From a checkpoint of a small class-conditioned image flow-matching model: batches of 256.
Rows from block 3 of a small class-conditioned image flow-matching model, named by matrix and row number. Rows with one number belong to one channel. Each number is 500 + 50 x the weight over its row's rms, rounded and kept within 0 to 999. All counts start at 0. Numbers have three digits each.
Before each channel's rows are labels from the 100 images, of 14848 (inputs lightly noised), where the channel reaches its highest value: "responds to" is what is common among them. Only what is clearly more common there than usual is listed. The data: rendered scenes of toy objects such as cars, trees, mugs and chairs. In brackets: how many of the 100.
# convs0: first 3x3 conv (model.mid.0.convs.0.weight, 192x192x3x3, each kernel summed), inputs 0-191
# convs1: second 3x3 conv (model.mid.0.convs.1.weight, 192x192x3x3, transposed, each kernel summed), outputs 0-191

responds to: ladder (29)
convs0.88:484574559503514568457579558509482499529557422515542470465549472452462454519461508496559457582540483556470464474499501470458530487387449566542508486533522488416557499524504457448469607451421473528669432538564452537510486430451470470481587514443502481474472516427441557481443492490448502433516507464509400480445426506509480553522553554474536534496548599547530549491506562427516518479490444583492541527547471568548563511535482534515615541573558491514525559442490570437562519472473584548516569448523449581633493529512452517492523463479495511583409510555354456565474576449441448418
convs1.88:485457480455476519578470392531528574414522548488517383585478480480595492475453481495425504480523483518462564553427468517506402523567544424431608495549434529507512583454517457515500551519561543486505483489521495454505497527577473555523453431425528477448493530530484447471519460536521546439461534467502576423529554415480561543442519499537511493511417486469442470564499477500580382600542489391482571487455499529519547419506435423438519478477536512530449501489533469681380488518569476459531448549524549473443487487525421561464539488502457390413498539512538567501480542531604545554

responds to: light from the right (55)
convs0.71:499514519487355465524483441454476530486551558440445403483551470479368549475529507493465427566463519483462411485413443450523509440480409469469522559489492422494496472508475521535552545502458450452507507422471506496539499404504434568411483521354475497460511522457462415495411443492405560466405444440542429471455498554481448436472393545502520434543471527453457462516502528521519494465549509435433459422483497470482538501624504461449489533501380536544429462560429543460505526535529480476486481493490512434466474529385410479476533507461474400411495488460451517468425465408517439427
convs1.71:496491537406501448472532529543500546527555552449554489462418542509484550515514532468532500498510534420497582466479505450524433502457542543503501571563512510526457488601487514480501380494519534505488500444497445474476500399512498457445541480492477505534527570483454478502507461493475538548530552421465516582518411482628492498397507534482483494511508505500550503546457490515448485495482539454608510458418456415439402445329532571507523488511545474459631519410538487408600516628375554492479496354456544610569492510475529513522491529422505566451535554569521490482594536521453434477

responds to: light from the right (52)
convs0.34:473487497469501489429592510468485483473469459529555508464505493557534515510469473501540555536389552533645437535449393453433515511441521509568612542499446550366514505445480478532501420511492437538464498531534507481450518469451482519486442439593521478548461542440482475465453516521538369432526528534505495495505451529507596523438554514481483581515556626511553494494496538492559512507499482479634478518486506503481449598490582532493522420458589486496435524487503558486497417565542549398584603551444608532470508417413506579453416516469480474561553569502510414490492437541569450480
convs1.34:465495483501456523536428487501613480573501556431473542480488511436412497549544458556485458442539477557513496506519475555485591547496513523444452454442487459360509534520436417447484557513483546489584498504547462405539501461569463369456432607417414556411462416472486507473522479468482544499494523496515441495577459504475448443540418488460499531562460465540405489564522446470549490468488525564381435515442437590535522493464567520561452425556476344473453487494471453554467530428580510550456465542612402436486464471578520476547536496526501519543517453528534528499494552480519554572

responds to: its colour: red (26)
convs0.180:520472515555464488436474520517499460442532511479529476346487507441579519618560464520523551390564507492421478480523618560524425457522480475489589444562437457474479533496519482590551531420606528565473461489507579542507526484518435541547536491549547434416452551510571470492587466423516476442663549506492481448534552481511558572459537550576583487512566571496434536544509536527469474595566576501464479469535502447493504458570599510522470419527537394514530484505567538483580548624448452448455473504533507503473455515451539486427490558509489490546506533393526459512526483477509523540
convs1.180:455496428516446516556482500566440532475471569444465489574499526522420515525496511539424501544459550454489498498498584522504495556516469455441431466375562526442553478489414444597469555549484507359382468410520563451498477547441517500487408470517452479445446521509493509534486454552462570560435506513441426512517572531417511491490547482452609576542466465477616561496502405499408614466537531509435504537576487526461463489420458462380498511504504550353500487590416450542461517385420514520501502524439489476583484504526447530513514476477454496550540505480506537577462497475462481464

responds to: mushroom (36)
convs0.92:530537449480612569523569518497466563503528534562443538608598507520515538485492523566456549537517525482458490537462521460472498567425550467468458525469559527380595519567417521496453530496453500509530454536503475567565539492473575548487569495475532608549507487569533488493462537487516498451470492384501524567478448539508558500633485497525499501503489571441445498644566468510457490464595476503556534404565476490544576535471430527532370369446497569459510512431406407524488540544537463486533525424408481485468524422546511491460467598492496508477486448499476508477487603535589495435
convs1.92:562482437598497486515475504459428477563566479478509464424494395508503471473501540540498419450478445519556514540450518487530587446544544482428562420565444450463440602558533449465514537520552532506453504391540497420425526446538441469448497530435467514329553460424504459487513464520509559491537495556450444547488555462491469467473457493496420541540605519546487494451473593536512507540407547407512509548437514518395546511492518447497496566520536478478497468414563511373353540558465555459527533554581443494513428508448412528525506492425481409586495548510530532454439464493521488517

responds to: black object (36); its colour: black (27)
convs0.78:493574551442566387410423466537505511466520505471448475496512501398394402520474514540548557492610480523565532514500581522508471574530543508450407485424510463523510534431397498452494476495435553447508482516526491426541578490500549520502498558567549560586519552548519439476527436517478535481539380474419549502505571404527473437531452477499475470488468426513481548475527528411488465531487468539450417470526346449563492462533446449515475489486492435491484451466483491460497514390493485498527356500482499435455532528512527491572572572559474507474536383570533471520537584386540496569
convs1.78:508455453527506611556531418487499545535455409482525543486478497474617496609503563484477387528467592401478482491452515467397514475441457483450472513555460431508473522504474503525476525516587407495412520424450493455390529556500490505506472390457471473378564484429547461458475577493468574467423482461566542480550540461501520529476570503508495491488532493558528514479543513555484570475552481400520483532435587475424530519480517492517472483480502533469495504504563498445526546611545466375554556588480559517492510543535378566538473486418471470403502568502474508496431400433550520401

responds to: count: three (63)
convs0.47:460510488470534563496517506444490517423481486492498511441493523558472498523559555509516490599521547515433572444549460505543513538508517518559591453469563480489446511529535485513461459489480445589479437509446510498448449526465483444476433486512418484544461448491497460494456515480518477565505485531509453450480504484417604534540400466556529482498521435442554506557510420499445393437502491444522460405467549518467450538490480475464493467448460489489472411598440433483396496441590427419475416507476478445511463615578487661562527611535575580519589634557535559534519537600575593547
convs1.47:507522458448399512524479450541470471588515470456603410517555488460413589449525440524493388494553523510523443529399566538520478398466550544550537579491491545399500558552445490488460557508586553478529571492584442432543482518510485449434483488447511508345526438402499466539553392444449552396425521440457534534555543509519444529483562554440502520527553482478559509551513536508523510452470453486531461511429446551403458451448549517521479553545400422472439563414534496471529481456491565574466488561487509398512440431498483482476459476421491509534504457549567452456545527482479468495

responds to: white object (50); pink object (39); its colour: white (33); umbrella (29)
convs0.68:518500606469495469568535465529503501527460420401397442562511369466419461449511449556478546446474495504397438510464448464503529574467497457504430538481550502510432417458539550543505459526490549433469558552542485477531576426475457449449532522555490536474471432434482503502553501523477468446448537408482449416481460433453516469430454484413451543452442486450493433490502432517549475504496561442569491485522396508483447524518523527436485504499527524457454439460569518461463518519568498471539558408495523305529433458384479501492553428445577416436493460470428536489403438466437474517
convs1.68:398451445586475402509479450475477515432496537453468398540480496487428506520491439442513564570520431506517512608564532493478464542524528518471451524511519466530521483517490444547573492553464571520552468517531459480477517446500486466493540522439486544627459564531534464527472586465579475516441639519412545573474484437423419521459462489501531407572512390558507461492498416513450508494505499372504466477407549550478466465461506457547407581475497444470463449541472453503535611505532460498469487432441463452492467393463501541579486526504439454455449565440609534394410541469521437462

responds to: its colour: black (28)
convs0.73:463517529349465537512565509462470519517475542502636516535518549553532485457453515543506481449514507479468366475459480416438511511502469379478457477457499514535531430539495504465363483497420470541465465542583460507526468541501481456504563521443521514544531523486450505492592525485487546507527525470473414517479465537547560520424561548407558530536531450530456546462484521582502538515571473566524516529568510448528530441469406461514409469453555403340460494470434428464498436537550521431525503479418458517471533493486426542356513486436506459401435478423464427502434513385542495525
convs1.73:458532433565494625428457478451494473485478515536519433409459470448445470469534556510398520545483485496535636452524542504522524498490499555510464503510496453499437501520582453428509536493454562509489467511487568456491475529522490402441514466466386461445466541503529479467470495521565377489501489533465575511575580509521487559619499514517473531509519482572486475545413498498503571472462516339469502531417589477470515465647497493516428352476490467504444563623523554418541615505389531457525484496463482469527516520409480563457452467526580488534516461476434533514503492492462537419

responds to: count: three (70); hammer (26)
convs0.161:538548533394527579493508410556507524468492535503602536488468503527458458559234488465489477544355517504543524575521540466401527495500510449471461441470459457522509508507489410395430455463497496531533490526509508461410521458556477530401599546483506465528489513386429466461504473463417480443529523518540501483540425511529451503411504494457547525536527540423491483479470518464505504534500465447407423519519330500480477575501488453473464524548503504483496487489526522533498496564459488451509492503499520484582472492522410455455466447462462523521363431473436482561475438455507456457
convs1.161:480442481444499420557464488488479465470460442500420456468510439527503438382620541562474519532473419624506476527490467514546524483505481538487452527527591523629461432545484534538444520512484499465545503505529467457510479544346460500526575499488503470508522483549459485448469452510466543593496523584489550573400500516529513507479535496503611541427519615493542447521549536435500502466450548475554534521468576417512561421578384442562515559489545541525448559486480537519492536473402500456516448514510550584548493454490601576507516655573493525537480553462484361464506496506481557491

responds to: light from behind the scene (73)
convs0.0:453439538521519482501487383465469519546520465458503411519548469525522404518479500531414502453536499467565477429561499534470566594501576445460473408523436518537465470517527511442528433468533528535510535660574533505419488489488454471393487533522580425568545507518422495541530532500476349455549486536500569554516563468453516466502464553461510601466497513484557475506467607546462542556412504441499402583465484434455448544413594446502569437529535484510443521402502413528520517492495546466531524517531506506490438478415592446467588533518496448520544445522411477588504442473493528417
convs1.0:591617427409439486502472464549487501531567509529477481554547474520474510498542427515478455491466510525494451468457506511495568569484464521493517486489561410547490459606600558470541512463496450505525482538557460424489480457573400504545458476442462518479442449502598536478454446484546494454444408453454474510532562477448538484495503592513470493514451453474497507408517527471623506493386407632456515561548500517576501628498545426425463582512496530445529627436568565388530485510566518475553591478440458547433548498499425475550490456500563495520455468543503506450565503400480518444

responds to: light from behind the scene (61); umbrella (27)
convs0.146:468551474567503465580563535550538452467396525600533524582531505424493432518487457431602460476461605518474522509464490496467487552469503382578485523538513511574333460485450536575471478495579540479400463465452501512419430520470483497416427438454475473494540503452447560477560427516532471453541496484517394521584494572519474559489575489521463538471553458594467465474541471435492505502473481499516539486528515495529471462537428460515412459460451457477481459480472470540431564544474432546398453472425517394454474465467526475653508512497469534474484511462418494470496342467548491520
convs1.146:579604480483652452355461495486536570585483429383417470439515465498516522492533500501449528554457454497553426510464538480529486552488549554436504522430489487552541380531599518433556502464562422453500507503449519411471455419460448481476459526564409480591534472507522414502531439478394597549467558474458515506463526519589557454491533545463465556461501481465475519432466565458450436418519424532601387515491526499478488550425507503450544561501512541542448470379516467496525478490521452456508449448502495466488469481417446472471554476436468505492530481554550540528454588476484534517

responds to: hammer (29)
convs0.50:516566468424439419490451400533470512458524438408473436502492505470446456381477472436568525530439478411481559543415417521505458469422408523550492584540431467532503492417503534485448537507648523476453485484556527455522485557512423480484513533537514503463533502525500420477588494503455498505515502419472405454509495372454424503499544531488553470492379531450529442454476548473448469514414449386454406442489444536460439579522493512512478531468407384385469565428527529510520566501525436482486487530543524450490534572518511513432546521451525437541474440494508511501399468468439457489
convs1.50:492534405552394590493471545460450463507551405398500393430393478484463536552472496491526556513445504473461418464547554519496468548362514572486467594532623513547448449489505415430523463516517501444494458516444518536463552515542513510574531517508561433480482591509501507508469542500527529466523537536500488500582525547467529440482475529442512575475581552557512557574474507565460460519557408493566435491532585528453451523554530466484534565552533568470437492408534505348529545474455523458485528422387528566522527592586540567574523507540478576499425512502462490505412506483490498523

responds to: black object (33)
convs0.133:480550564486477559535518569479512503545437406456547515493477489484489414522527491528448575434486579447422490484606490443525548498477552503490558445629527529505475483508514525552568425531427529579543556529467460578448476512474527355569459560592489575535485510497490463538505489508474537480592470580549392635541500442517590524505473373523524437490483440514524541389517505506542503548504479479529454529498483570527522573608525515505521380567483531471495414456494446569508498602515469457510441471574514552490448491507609456481527441540502531408509462496558486443532492387521496453
convs1.133:548500526551423450377455479367437446466498526565473512506508483585524534484519540510524445550530476533517489477451620572471516491522465509543471477435425471426511470477559581555393567492475497496501483404513545513497509462517498552445442500420545577496490565440569526553557496543553418446431537411476564421480443534403446496485488557517552564514560544515517516568480543441488563453478538481399566450492423461493469538393491494566513537454459454469495590502524517391463525562495458463520453585379444564537436503527413509420384470402540546525497474464541488502523445501484501540

responds to: light from the right (80)
convs0.190:502567564514372525501480438520547557509610551448544461533489418463438608490545553512480506435502505520482568483498532500502522567470539503489538433427430389546434461489448487424532433489501497484538451506475501472505546382461470459479579535566514428598579557518587518532461477488538350531504526465497529535571489529551521538506519450535467550450469507470465487575526409555506483479409505444453444453399541467516497496534590457590482437566460551495323412510506448496424453469421477566597529506492530431481418468410464478493503539554485467491475506446535504553445471492527499509
convs1.190:536459475414474498445499505567471450541437492541547482530604496489564419548531458480487474497494534451458477449431532513555518505461550460560411438571555607496497493591534544519480531529401371534489529483467481565416487438470557521419428453477444479572462572529562294447489528465399455485524512530538455518472491536543516508466498548525399420565462445509599581455488511452550488473415437552488544487394539503443440500477444433521437541494450498417532421424559473502527513520469515405434501453547495522561473519479533486444524431460443527575438529503497572532532475501467522491

responds to: ladder (27)
convs0.42:530446437384483514507452497453444521487334452529530532496428445368430444512464540342498546505440522500487489466530445507476518522455529513533484568500541413436452514488504508552532460538547470450481523475536499454475476617506459413507454499547542534427458517493503500541594507505541539544515354523478429493509482540529494468510487335497478358491475411518492488510412571509481495534470525519497461606497513472558537583568555469493550468525432553601445527454474505508555596513550489472427532476573551490579479509433530537508554494451471542485522560509591449541482449460459540472
convs1.42:554538487583522424484589502569627438546507453401519505498514533579475523471495448549529434461545496524536467451474477486491429518547453483399541414497397530396573431485551562565435467469465488493645542482543570545433478445497539532459469519427520468463568491423488496496466423484472509424458480568520545439481529391460449472473513510506506503501489534449551506547559512560537463546385496487462465473455471607583487547444460463516495595496459402480456428466433550444412491498574485535538528560531569507484530419562470420560456476538541498537499457537426489617533466461528567481

responds to: black object (51); its colour: black (35); hammer (27)
convs0.122:479541465418555498577430481612559571514541490488473502533576459466368491425447510481501532480517546492557452459482482534446543577448475522536437502486466474458429520498475435527490478551486495429585466534562546466450567484459514571527502514521535415440533665444524461533536457530472438518555547515564488475541481465569423458516489619564496522499455443473475431551467530557524505497473413394394416534482427502509460450587523522517499508490584404545516504491515409404491523548628493445569439480502453431520463514436482432512511525602492406575489455524562472569438527483492510499
convs1.122:398525467491518521431545517334427491494484543567523417511375462525604535506456510440456563508393441561501539451493506478551534559524582566463487564499496467580512414426534542513522447516447480501561496592482573603452424480509497578451577491476442546486462484506437553526469537425502491523429452496557488458511428444522559480535508510492507530451415505524496540383436467512495501577458505506476481482511544567538453487565526437494448402533560519484601571444498563523491532465405491503460467416465480628428543588492485554439530499524547594476508509544477501511516425443485559524

responds to: hammer (76); largest object: hammer (40)
convs0.57:493453599468533595495494488454524423479529428471470377506412508607552425544462479497469488487499512444487445520462613474492455471512389442513503517454434521470557471468577490512465528427573464496495498491451553463452382501507402477565522546562528534500465446480434441475486468442443586509515466488480426507496446542493476556363458534459562566496483539481548524533493546497430482444481488482538436475502532629457631569541515574468583525514560511498524580465506507409462587482452573418506486510453508521539437548510474568496403463397573435491524506446449446426484502505419481539
convs1.57:448481427474469560550527479574505596484493460505496466485557556456495524366485527449526561467487462400438488475515415586498586557462580435485634556475549511320442560522465545515453470554474478528528475473585411538521509552532583504504522477451536510447455600422508429529507512517528373486539494502548604400547567497515450508547587488477509487435439483469435561505436495500539403593482547452488529485501495544544585514532495459545497564483458480450509466416508492532431484536476464509407495449511541484466523451477489477396537554560492431489544500562506542493570526430461551477

responds to: count: three (73); snowman (25)
convs0.36:455444560476450568465366485445511580550465464421496470418465558523496482400470451461498538510477481426427395448418414466498541436531520478532636504499469598587588517494489508536478506539482429496499467543530503536465544467438538451441499528515407554463506462514459512625426532458465478503468404439446457471453537473431458463460487445481484518508468460463408453481381473523452539507532444519455458407498449430465519459409426469465482510495527381511519523502481512538559412486520462523546518457483416492499508513453486637547478413617523462420485567479486466542499452540457499500
convs1.36:543603473492530406540636566413516400499583493477511383473484507624459487547500452508459393505586495521537560503530531460566445517446493502526514451483537404422483500523528508584537486373462479480522488463521484429501489488546456464349513535455437494419501530362562536408529477528477554494494568474561548452490539454565430505521511531477511500520486453512506485535521540471461521547486524418547445508425484582478491484502574565499429470514458464520557514502518522427531524509511554527477501505422525526472455452444439488497490657337539569530503442466434497532504504495505545478

responds to: white object (37); its colour: white (30)
convs0.52:582452488530513495444416462521524440468425416430541536576475401551460446517567477469455497550468495482473449575512559476585429391512499535455479541488550463552495496506513594477464562538524519455525509515465528481494495475502520338517583504478500599495530559430481526493472474493535484445491490432466406391461493541474458503483529448559491473493440456457472487523525365530459455438589500491529574444508475544509422458585418573403423576504481568558481407577550536562445603516565414427540560545525554480535506504476494539518506485518549510428522499449446579447416503524506510400
convs1.52:532431526365477474509544453529540536490499563593480464432549461597576463457533550596498504513521500555451544432449420515544625562488552425516548516540555537455501531444511499467550503613395474599444537555513472561501498509489571465547447451469444527593445493519557462524486457515494513535471507593452538536571488403506529539511535507580475387512491482556550540592443460425454532525493612501494503505480577484428462424488626459540562517477468505485615531535514481481504550536455480548555471526492528576528523469529539458410482463468423503515450551533549509446616505450493470581

responds to: light from behind the scene (72)
convs0.43:258389534444486510494529503455463389427375457530527440490576510448525446549477476448467518518455501484534470550506466542473426517427526431584437445480473482514429468492499427555495467487446496486452545431494467439435497504510505568452465529532386449518530411538465522568438523459472454445431499517545468477504477507525484465496518445518417530525529483551445544518484576424454500424482425477504485534421491481497468483364464433435502468534547446539488532471434521486474368393504549447488530529548558524551483539474543540538465477403437498473546563524516446543533415478500494441
convs1.43:470588488581546428515475472484545470575538488482436475511463537577536432510538457522470441466511571563506595492498470448545501548503381558495567454486471448482551466565483595456449516633526448584586499472548502521495462473503485421373443495545476588511466494431535453415578423514501573552534557584460477570563462560516495512518561535529592412497484579469560493498447445538505436547447502429551450428424465539452496566539505531510508473417474532477484473459558428496566490635527440512421456506502422529459512422454401482495506526534510538399467442514449505471459497470423513520

responds to: light from the right (51)
convs0.100:547621499444486518428522458599537551626608533455569480517549503427530472496515519565455492520540441484461512573478515495495546490506488515448470387447453422456534497458554481371452606533554560456447535443494486528572554427463492458602547526594586493554520485464532515513527523546562463538565486492513443423502433469520496520528453595495435469566518523471476480503496366458482431524528527553474477437488491517507403501453458538395509560485504427454497449430533428532534536490530535479551487417479570457465583424570466505534604584525561498494517503471561581521484612544510489500
convs1.100:508443452490424457490476536550519519474521458425445450489564369553510473563511482417572423398443481486493487463452479523496481494497530456531557496437537560561443582493417504559554406560460443496541524467567587508464449564514477499412577403510497542498508375490437408429453504413478547401507486433467560523466473546583453525515586529447487527475469492473564482513548501533535505470470357539519484492451483410459444499466555503529394470508403591498435539470489564477565550591389467478479479563575419461503436513506496479525504446540490441487481529544437491412494464505476562505

responds to: umbrella (65); largest object: umbrella (36); lamp (32)
convs0.115:513438427350518418470444523547486510536464508475476454449501411508442427482514460513471523539471525529527469424488439512472585479463446456474474461520437479530370516439439513519446374455542496488466448479532489481490465529481434440529462449507627475540504616407500440502570460459516498528563484480481460490434421464547512434345446561483500531468476489485494475492521524513514475413459472481478472476442472465488518474567565561523537513473453420413399407394456425403463540530451465457517419414500439440436552378524527535476529487529511458541540505531552516458400516523486490571
convs1.115:453497455644487501451531600497453452475437589370485493498513486475419494466503493532550542531445506501398455472484509446464498533533510561533526606535484445556506529457550536510639506573506490435515502519470591581470476494426440482428549462505555534490438520499459508513486507485455474404554531396472576561390535420449573515543539512461583515464535509513492508423457479597490502448586489548472524482480475513547566539476414472534465611527453549473398509423533487604616516425547489511486511493383478491506470511536524507507542508515470516518468558448512520420414520501616467561

responds to: ladder (43); hammer (37); largest object: ladder (27)
convs0.99:408528515386456396519476516479512430411485398475481442419461374454417462468513473520526490480494529515466556548546489547484422538509508433554473542564470493473516508435555526483514502479584494511370498563498469497559464540523483548483453464562397546470589342479479419510533493560481477388425495572465554455468487498543471506530483489518481504512434514501491512409451423483431431625481487513514464443500521493473445546433586467495603499526489407482417492471472523554381352413438472502445497455496538464544445512452472502489482474509497451511511512477513524427478532539403495510
convs1.99:461576528589472508410462539532374509493550479455506481418491615479481509506537477464628550415430465541627465513490497405546536542511538499448519409420529463522455492531520451596482511520482491510594528478470456515451475574482442550489464431502535427546448454472567479518459470479487523558510518535498558420635496501519495475505579560489499497410467523505478446554491438484625515522537504411593448501524580512578432573542462490521641539424519483529471424423539416481525579525451492424507529533488512558449556568553515496487497520524486471410519491588491497553489524412479473483

responds to: pine (44); largest object: pine (28)
convs0.124:527506461506567440496483473469490487487535502492483413476477490451566562508563502482493531488502468558536485483438558457515458586434470439583440424493457466614563486379511529417501485518464545561526486532522594536516510428471563588463640515525513458570412529542565489485463466392401465440456491541461553487560524449425521508552433500539474509493400531477549588466565527518461535588468549545512490498601560450496568590510558519571514457489543490444468516485464414505435453418512525483465477469494433455485458489475480382460545502487472376493532415606423541471529514436520586422
convs1.124:481588479340504521541504523545530626561491464554532461535530552617531470478506559486409508528479450503480538436511442458467587546513527479575576461500436546668460493452535453579528497418524435559388455610436458434405440512525395472514583434501531508482517480503523515429401506488579440520524506389427511517571481621539434452485557473475470529497512452516474519510495443513503468482502539467475515523456505468484450497553560482470492533551466524427519413442533469464511516518487365415503526440512554558491554460452506453560526530479466543523451508475556448557529529520533509529

responds to: count: three (68)
convs0.10:495499477642508536523508491404526459456427502496476460478462468459519532524190479340475529520333523527498471464513437491427520502463496502565540505480448484421517476450525372521500520468518451440499502426494448515465541447393447506465475526530450471482482453548474480509518548457472463484533506515531508465542557525460498478461465548524505515472487457438505485488489430257471506495474481446523482483493545515471498529468555477519495452525405489500457489451481492489461487476519470465510482504508489458520498481468475549533476544480431508508511555516494381506463494487488401503
convs1.10:519533603360541404443462408568487485601481511458502526444544488508471483534464476413495604549445470451511514505426469449567445451427447524539449451510519527324423561557481501502449490478540513428442428425525517473552550521620514537562446540518433546467505565523536501523492544534490435513494471576380471462518527544537506597519630505523536525506538588547460552560460538493437485525552573459541586514551513462493538481518530528403492509467504510502396550485450508498521502547506482461498500490472527448542494583550418538523429492478425599488593535477464515453572454528511468475

responds to: light from the right (68)
convs0.46:572501399493541503449457528532505519521579504580548476405449506595524539478424500433507507523489523384521487522448432516434467489464514567413484569373546433494477457417526465459455496549490523395446495534482456418495473430511481430469485519515554467453529587567377496480446550562532493513463493478475466528510528448512526471481495493512325461474486427509537481493492490417522419574535531564429496487482477534508434567546488487495385510450402431482516450490435394454509568550468434443501441489465445437419424444512573592444439533503481490396543523526522450514443499473448517478
convs1.46:538475549528422475530527491588490487540466410458427495558581494479462477414522457594497430504600505498526446559500554444531497501488537375499555436592475531452491538559529551481489524467555444537403500517469528511455538550468570480481509451489491495453508470441556412546457455540484547452527468474573507450508519481494441507483489393380577528557531485491477518529538444563421490455439438530541498457392537515524567530439506471487481502548442588432432498462586474399493553455498477517471601578612497504549557486467406472533609427432482491475483425469422517588464495625447500451

responds to: umbrella (35); mushroom (28); tree (27)
convs0.103:498492463503444460409498508435469448564427499473335369526524362453496428477506512557518450517533475482504436519492567567486488501445500409502468471516467433478531484475497494521544544397489503459349460442519540547551492450502447520504414482494489445574580492448592506464468465449489498480471502408559538513491461486523512467585486508486460476492521559488515514492541469466521433368471504437470537407476532527484432495572491522447606547556600441420442505414473565566435501553511533573573529501509518555480481462374403464533489511441470373433488512458523504488470530467458472523
convs1.103:446507469571497424484457581535435543535547480473436546457511476566522562460541415540481470490491583502447624590427480436524546614548464459457555505518382496444427559486515554530547502512449446436505485484533496478437491449477500496430565457494544586508526489480422549535464443476495509559557501382511549527471465401513519529450494509497525487517558515488490519520480545512426534490515509421506547494420507432465526468478554475560410490502481618485530463501552496376525449566419504426488484531511368481665486512621539535445458555541522543547558512446519508408450526549534404488

responds to: light from the left (91)
convs0.83:526441516424641505490469376518547499494502407420498459533466447504522284505481468542536463505557550522501506539457505522480568549541509451417466453436502511535507484484490466506424530438478486408512517572420543532489551477405482439486502549554509460523548637438500492495467494537525447491533540474488462467502437446507499477457504608457511565508534483490517486423480456513499487392437496495473454465401489464474457493572476514453569523378537476432477416465523340463512536529460488469486490437544516441503496464539464528475586437483552441569515473424498474513400516561485522386
convs1.83:434479511524503581445548486477529406515485563424554404574446449505461428467498502494470578566485488527483518509492531485515550608607544500509534571532435380517564442412502545495550499451530516464437545518453518538541501563448487512468528503500521482428519525516516463571545535430540492558498493378425505462468547471429545441666445526508557481465437472536446502413441459496514441488449586594550546466452518538383547521482508465554393452497483457400503513471489484537549562533539452550492612395541405463472432503509513459467463541549532535517469505420526534478439529486552477398

responds to: light from behind the scene (56)
convs0.104:466528500523508536474499548399453550557525552527513431527476484539497459545361529562533512500376486505489511412522528613364483514482542432487563461523454498511569472479504522529415475459470386496438457533447467547501423513472476463450448366443453464457493416581338518517511494415511464466539554485588545578502503483488527466489456488436500522562480469485425550422546510460473519464390413494475488499509450585460564466515487452615508463501474515513548547476516506460592498515510552540442575402517540493546493457492410499393533494427461508469570541474551531525503464493571486570
convs1.104:493583402481541502433480456505558470450533521446418504494559530536523470444549497527414463454478548507458483451549488437526548497513517519441535527487477522370481413566524548467469523399402518485550519494571407548549436488503445499492554499567421571516555475522569444544532453589507593515508449561553393537404499467578515482433611508473542517502486556376548521463539450459472473588556504434515482465576560490527524624471505404485462590489491529546460499553429518457429457468469505447535468627508490481576522446512462539525570508560553518434470477513443509539483516508381489432

responds to: count: three (65)
convs0.128:344454476428468454467534507351499372330398438496518465484485488552466442516485466531526481484523573515505527514604540517504445458498511500550518474494479452478510528365529453466487411443488548470520553413525499444461506458515456572539472498492343491504531410481493429510530419455472468504518498518493565532493498477414532488485512388508535543466501453492461535405528541463456487457464463531484475577459495458512568533529542468454548516484513435552489547364568569485510298528456519475455496568567575537527492497488529468483488531555508531538505505534508504457476499510447523489
convs1.128:584528490561552555573475501462481607459457600398491517434495504529546516519496532509601467540531520538447516491530552468500609546526518529475526463438507487520453558567464516533525511568445394503460510473550527550395454551501528503403457495612548423515458485552498516495531496510507533515493522599499522474585441462509443560460563528490510453497448614436573511600511433556456456511494522456596477559566458492439488507462410445554564513527506542415563473614483382446553477525443449565500486554492459551564427525571543461516396463382514486388457464521496486522449493470543494530

responds to: light from the right (74)
convs0.79:519543574535473541474547500563505581573410437494520496496488549615476579490501476536486544479552545518519452571533547491545494491502501535473541529407498412481501475520460506432497518558560558582556485572502518502551484449547469474438495473428555434562500531429507455406520447536452501564503525399476525471535511555584558526477531469491530552545541528509530525490496444562507479481480485569477477483483528529504468500526491560522515528508444454415481343457480401506503593511478453482557522454460522435442442349485416467330521495466482400510465411342471478449443562480423456407
convs1.79:542460469407443537505535495537569551444520536505516546510499506450452552539482451451514600513506561517489531492434467495480579532523556513553531394526488576575396581526581532532492418497387452485426521494523469528459495539429421449485543504509453492421504490474420469507429541453535422436433470470586543554529477446540519525511475524510428471518460545553569423534488422488441497490403521515610542500396531484484540517422533463491418386487515530496519562529443571496527514482375535533537527590579427531566422510486474498543448412443562485416464446511497500549395516495534390566

responds to: black object (38)
convs0.126:484535445487443616467555427570569535521570431512540443517544493523535450483422504456479453486480555483539487425455495573303536546498554508539500488589524473506591561408624497462417470498499413503532457421567565501523550502530469521572497621418479576476510531558513522524453467461489495517573465480526437545477495490511528526527509517405493622538434424499482359534545517511500563525487535463572492528493555547507535574582523503545462519450492488481519560402523553549464507529517548499509484460553521523471446436531531456435589523534601539544443535517499488541524377502445526524
convs1.126:439518466507513397380440505477521485502486566374472506473477478561503502493563511446578547486515386447377497445413494483557524502427436523448467519484432568463467536519468482566542494381597630462494513455493528549465501486538567522445495515556490499519478489587563484397574454477480503492480488568473439405558436471539530530513536476421514531497530498468565529463420474544477515513535521536538486427428571465422471437499535428495548360570484536491494519558533479586588468584470440482508615539476466524623513568463516486452485404467452484483520487523498482597475483493496457484